Weights of a small contrastive image-text model.
Model: 64-pixel images, text encoder layers 10.
Training: muon at rate 0.0073, 11900 steps, batches of 256.
Data: trained on drawn human figures in many poses, 15.6 epochs.
Rows from block 7 of the image encoder of a small contrastive image-text model, named by matrix and row number. Rows with one number belong to one channel. Each number is 500 + 50 x the weight over its row's rms, rounded and kept within 0 to 999. All counts start at 0. Numbers have three digits each.
After each channel's rows are labels from the 100 images, of 14848, where the channel reaches its highest value: "top examples" is what is common among them. Only what is clearly more common there than usual is listed. The data: drawn human figures in many poses.
# convs0: first 3x3 conv (encoder.blocks.7.convs.0.weight, 208x208x3x3, each kernel summed), inputs 0-207
# convs1: second 3x3 conv (encoder.blocks.7.convs.1.weight, 208x208x3x3, transposed, each kernel summed), outputs 0-207

convs0.126:457516537375523503494525575426488633471538533554426467472484526436473445511534456475517523468514495515503476595514491463463440657470445483484453491471490490438450449310433572537451491457529547471527499500424441519462449495472509548542547448499397426473435393500520518503507453555424503461396505630468430522523440459491377529462497457423488512488522514468461529455531470520492519553521491556514493453419517484488575541510467534455473487383516512401525469407505427448515469492408417440576509478466453561499482606452460504491483542503464475471454486567492604488446424477512524442528562537546500502494618494533462555526481512474
convs1.126:491484461311477475481512527544523492523473505503332517567546465503470492505494510573478462514448490467536520562566508410512536481475513590549467512487499517470524523554479495466512612553508549528479506494482467534420476494521501345530448491581563554423528447511522504477469494559471466453550605306504438526529493580469559553440502519523384516427459496598516545438511427489500559486539466575480517479546499495521599484464516484465449565455420598506465509514477515569450497468480557528479570652541525431480477524458508553517494562425478441499504530646443504441435498499507539505473567446553521458497523436515464523468496537485
top examples: bowing

convs0.69:545486522529409532487489528449489488458521523503515662538438501491487479471548500400477509501564482459556470538495501421492493581495455498406460507426477564483440451566518475527587532538529491501441518515432479575468414458635515510526532547439413535474497475480579489531566530447539506516500506463495514536487492467483449490493415363590576436554559508435591534455537536589457493497526500503541472557466506497479547489507478489464470487502555448448465565384529522530486524411480675590576504456429486430428430486542554500549502494502486415542498451351488478472536536489537481507507555571464415449490379468470467401479481545433
convs1.69:478447619354540528499440545449525466471459448455551439441579545482452502522472474510454496504427599502486466381445524522530497445490583475529491486454536503458538435545520514518517534446487563577614444577488418427432545470544514435485491510443517480486468443455551523466500541550517435443513545443478464459575484520477414450537505500468441478447452484467653485450542513476498474467501478390475503469495485513481497540628514540523449516457490452415461424399481522480527455574468530481552492437465529529539525416486543463443395683529509585512502502556495555533534557532576535416512460526502497458539529478618531419509494510570
top examples: bowing; black trousers

convs0.14:495451614492508474492526456397523541481512503526477540511552388504379446467483466362459483396491467526570549544544442408621485523493421455404520553443509488539432453372520504523505516489478454512469474448573432582446492478452601537517517447475423410448525466487504358511517421503480544518470500524593484489573471388507599523460529518474474456558482484553412569450513456470497522490569433587487467540511423511446388521438528559417432447518490516623539475482492499556503508496437426476538458522519535469477435426494485528505534497520579487483486500419486506554539541476535441495487528480561488480511446486470449578546538479512
convs1.14:477422538375534499522465429605555522522452539497535467478508496454485519509525599394486486448480516503437432523590472500471520426525549489441408586484520518505519416377590572505405477531452445549513489516617495501484477434521472490443538535446517467575487445460441537451545578494494433474571503620478413532496502512490542505467523475536533515430513507570451650491477534535460515480500531524536427508561499479459539429532504501487534544498545515460492490450505485545461364506550436503550489539487513624453416457559457532409538519456481564411613561516475447486489625407501510507569467559550439479493437488550510463500433554509
top examples: bowing; hands on hips

convs0.48:491377523430400483490449480471531465473466473528454418525429478607552576238505454496548529496469512488504446393531483523516551434502512447589524504492455427414473451451444495575393498403483522521485434541490561512493417337467501472471467494476516503499459459493489506427471519466519525464452406534455570514487554455525538508414511441470513477480503519391467454557543518527460479473467487480470504478425511475545502466470431477470396503524472388505477504450519488490529477480512485492506473485367573439449509522521507470577501419497446471561488515503368632474519487510495486542493513467479511478508596491462489494540492526477
convs1.48:489523522471350472437501538529523480551447512521537512530578472603448439353464543491503537446530482612538519477485517517485483483486470483416483504504627521525474442495520467494462509511537493524470454464477405464500538417503446483475565534499505524530491525477592473559329515479504531513477562494490511585521510508485514436435559545452450524515487483498501458468487681480568456499489527511420456349535500580445446523516551475535572704590523538553459454489501493449482511469479489530467424466441587475536464479481504502468476517517503516517419556560565442430487465596502500482441507517525504527556549527466489531456486365540
top examples: green trousers; green top

convs0.144:553462483615508503462415487433463365340500488432414498478453519470476528379515471374559537476543403489471447394415504468518494417466494482482551472468421447509458447520562461508480554445470443528516520463460496540503519493450461511455586480526491413521515393490506480455395468397507546517444510494411510536474451538582440471504529579453527450536501402488477478502539452470492533466457470492475468548494403497549478484547503508537517506567506471478563518540497494546595571496513450514429450465357515491384498402479478481509481426538449409523437513491468584538503506480509522513446455480545549477473495524363557555520542540519
convs1.144:501459455471487519457385506484444453507560460515463485506444472649525473509546463350438505477439456584540526542468527510526413579433487461476503518532464528563440471412532489525509492525536584487570394538476520517569559551559568474395541512501463429498504519527634526541487536519465477515542442485512457470518494486520491604532598433494531444467436362486428555466530388426476441411489541502448429503509427613489511508507487509426528525602487439548569518463458443493496519493531426543497493453586556493514459516540583448464518398487528460452457548536430575532425491516545487520440485495539445520525542406463552508519464451550
top examples: yellow trousers; squatting; handstand

convs0.32:475563381502506517463443469530571435530429499477470576490434366406437496544467488366495485546499575481430481529566510495440474483525601470521543417386533597465456477492510449583468569434454460449472507532545540584402470428536511424488471490541467502546527627498516491463507494465491535498485513588514532458524560420432463527513511458470572521643499460521439395485476457434495495481517440596448479571477461446499487483565448480497439471537488449465494486487553537529464548436516484496419538453481505533534432547462490378524485529485592476487493489512541490546526525476558405579499432503519467622496520547464484479554600455440
convs1.32:426492512410535497515515604493593462532506541525457471522538552537573502480488529386494529413558486404408505569518421345495566466552492515507507545533569597511486484412438525527520449488468452548462456531606429532481332502409489505536499512345480561470522459420558503511485455424558509483563534448493360536466509551425547542540512509429575534507462514473480429533530535517511463504422533479513553496534526457504500528519577477417463519523466507539570487494513428529562458525530517508549513505476522556546519506484479519363535619517534451459474457489519562538526472526461527476616603479494469464505561472458503438559510495482
top examples: bowing

convs0.53:426492423520436481517471551472473562551581508521525480568622497460564560500487506487528527513525441607454477488432444539447514456460514516411466454450531404479451453542494494580518476402496434509452510471508551518507468413522498498466461467441458437475508458532522359429547494562533441440472421501410483496562549489447508484505567510463537507467553435427497493560466512582456443487501436419557526446563496450547574497455523502525474523435515500474484538407514535490504524450455521492500487480399528496517465503514517506484584527645490482539531470406692495457496492441486503497512582511512383471434450513389631472460411579535
convs1.53:677535551548550471475548549502478467505639517447546394459542509420511519421555429404489518509500485503450454472506525452500517463444485468542534460528486521417451547497530455509531538466478479488453430555472416519511482338523458443475571585499530528485438480580561493474469553440533530469480559472488503565463504525471508452489530529496514465558512532540523531553548492553478503505467427534522455422561442551415481462536501454469587504501488458534502562470410448465586547503687511492506531438661561557516488497577500440481414527612455508487546552604484431482521515482580544564484519555497509458530541421433457512479485504495
top examples: bowing; brown trousers; lying

convs0.56:495533474441473497421495580434519563460552491567506377607581536515501540488471339577475471498512479468469480458504369525484627431472413477383477474396498434512452520529423462503548465486479532533442440468541460443462474469518508361379505571482424407447534384485445451476465619497492570487507510606591476492526553507530378517436530458498529546562461518503491426594470477516486491488459525483445520428442506513470524512423527475447436511493509473494512475476513487495567532435451495406514529512528463535489468473477470562527475564525476486427524482434511502509617536456482510514469490520451442484530480544493497425530532436536
convs1.56:502574404358575462472459485526473482508539533528532563530478400512490531518558536701484477594568509541527499578579478397450480517547515483478498624487483502573512431473514476517437413517514565479576431504477522488488553544516605613546473447516546544486540377516498438480484449534460442476504498398569496531432447468499401556496564440512502510576539512513499503476579461509543471540464399552440490510544492547503387468498486482557493522496424548481476516521576464468496508487469437561514536544479477437461474564435408623488530464489493569513566528454478548429496512484520565564532498426581486509499474493573468533569477470521
top examples: bowing

convs0.146:482294482591372453445467463484510542456510447470519440478565505604488508198496410487519501538490503519467506487549452475493541457514520478559521455537541487509468441515474498545505480520475506531449416455471479518551465416462514502481497564514532542482464469450512508441453548544507476476596451535469566531543527496618504507501489549501509500507538546418549531459544495554486551500503290525473451494486511547583524475455383492553415494533460448527582531413524500544495413502522480517471472528511530498508465441497478504505447482504490495432514508461433525511492487530456513511510482510483516524508535407517494465523496504371
convs1.146:561572562477373484478560513547464550497451526489513491438477490587425460325448580481505526544497518550538458513493505451554466541430478534419497457531476515469478429457531485518464543528528497494490390514471479476508511466492486515554600583480535465503425517458657455589389539504464500571454461502511527531530470521471537446445621462508513513469553509536488531544436532517496462483435598445479572379549496555473482522512544513557601619530497550516545460485497464469476499493497505556537335496360552505523501524502448463511527503546473528511415531498494408394495497537626474522426469482502509435546519521425499526523515466552
top examples: green trousers; squatting; green top

convs0.85:531546440559519549469454430527463478451428461524471572481552461608499444377432585616447481558472428480522554550507475498482485541450497522548551494513311559553474534430481502522475498568469600541457479566422445563491514427551534493499522455489506530506515440506569556450516497521493479479484530445534549523455394494508505482403450567434464506532553466521494486575462470506463458483562191487472453508495503476547495518490475489498477487468423437530482527539463497374399524472547480505466482414440528482542490461483476557520512503461518486522503478495493475493521481427461546503531558506507517492453526473448462493512480541398
convs1.85:435413442480521577464474531528505571556487508446485377560449540588511485522433461542582510492542394593503512520470480426547479487524484534459496497502513457439511529485492524497468541600458484494446377475501523497530536492570470460531489483537445516466560496550660592502537491488402478433495399539503526382446426482398494490445504487535542551588539567538544444533460472499436501412476614417469559515544479539450539520499537511464567537501575499585631486469489491500451509503475504519517473501562468450488584543520460465534517478546566513549455419464432519558595494499484408539453508441473519557569575495530406464575514481611
top examples: yellow trousers; lying; handstand

convs0.39:473412471445452482444505549485494510492515455491525533464452525526535477350494476590574490499548450458503491473532500480447538540476447366608530501536493421498433442471437440548406533442460491535482436531444498457524351400489491402468558592419476478497477521486561383506570453516459520468552505485476541526529620427541513427396525410418508514477445537494508465538529457570508505515456499465542478480440520445512457477487454520537458529388426375510397536473450538483547508495526449449477486404405461474471570480445516465511425542474492478502524419410499596492568462465481454523538481494465503456500418522514556439542507570482
convs1.39:486449484461450483501562458578475502493491542538451517475536481593526477364543502499481473512525453571565519457458547495560536491435471481499506523497552504513442498483596588628490531540504485518531414458508479405527512403483498490499544502513528556473568506436617522534368494517527547475514500476518495527548488512419492461435679461493481488472449469491452544492451650524493503506505497524467488403472494543441550540497541480532520644519435459503454432546576452497477520553399448518551439478456532611501512436515429467498600501528466575534469543464593505467461501598597532592407486507498481573595468410491486531517469543543
top examples: green trousers; green top; lying

convs0.174:480693452475673578426500474469438489444501490513461417488547508655400342379539402532460463504502534452492523552532474517516534537483482516547502470474286466477469526457528496550499479523449601509508467446492476455499493555486515500458483512522459505511473489404467504472492517451503486490475748513481541530487438485542462478458484450525474485489512545508528491537478512514479509465483361494467448519451557544507455471444511489506523466495479428475602487523515501479447542483524479517492479515520460458513353508486488469501489468518561503497515470560533571502529523512459473531500497557524513490484532565484481496536479470435
convs1.174:499388534528518684526547535536519512534492473467560566496489547494447579477457539492481518469514404522511473494491550491520504512490524480469495525535237525533522504462434483528491469484582466274495456545471534526471478498484488544484483469494518544518502494544600502573458536447468506535471489494493486385514351508457489440417457486486483490485547491547480493549525390485493464445483548547542598564519480469483515508519482473535536410482519490503525521495525544460519489505444463526498339440606486515500603494580505507507366488551494506534469475480492466462451475516509436531522504440510520576505510455453518522486537584533
top examples: yellow trousers; yellow top; arms out

convs0.4:660232582455345431426439506509492508433445498464490429503413527740512576584497462524530475510492511538531527507553526471513471521483480513463534484473486511538490505495482469510488473520491459558496557523497501479494497445521519472483520516501467501492512531525489486454520534492509517512505349512497523464498519480431522466465510521506527417562450531484497462564559443523474511529477370473504577520460487431359521473485474464521457536490522411486361516481442466490496520515632482486509472502428369498500517465464490505508551507416471495502487499528501511480516501501540514477516464492480495502476508367519498499483508553489
convs1.4:472646551519353388407538520526528490578510527536519555462593530534469526601506542500532469494485524557472477498496513485499555513472521474463494527500546511478450476476465508563473543500502475567454530540425527495505515445511457494513517568506527444500442562449540462520581469494528548459503662506470534566508413481559497457457536505492511592496468530509546501495490671483624481482460594485524396442501577559317438492526371523520551618502480499527536550486517506470461518508430516512527472501533436527477438528454468512476587467504491504521512501483547403548535468518489487490402507548485530458557547648478535475465487405519
top examples: green trousers

convs0.195:433433476413468486404449494423532484492475409509456487552457463487538501492478417373520489449520480538540511449523418407451531477497525531493599500416558529571500459502512543532525450548476445504499491488506467391561500490547429383462479580583507397513536471543541433523458512546529690479536470517484482495531445483553564461485481506413529517470500462558483589467488531477533514443470484527487488611553465475456492449559494548404461491450494398432454487468520571523497537421494568559468444521499499544494461522556530399543528507494494435502504454335527435501555521543566471587531481558499426483425386420466507493461468464537
convs1.195:409527583504480479541412484544507554483482486596485541475523531489536416502483459488439481414475564462462418593414505533592491493532527510438510376454492566570498465432483473534469481502493441538382419516520527520469562522467500688503481445458459423601426513435549503494487514503532515533500487482347522542475504482512408514491530468571591566475523436491509555467475516472554439508516534532483492477504534465456494388461533488497498574430533569509501494425531407547515413461490543441573511430437530455476506548500489524451479546549492381503533570572520462518497557462453610448492456449506487401469480477539553628466471500450
top examples: bowing; walking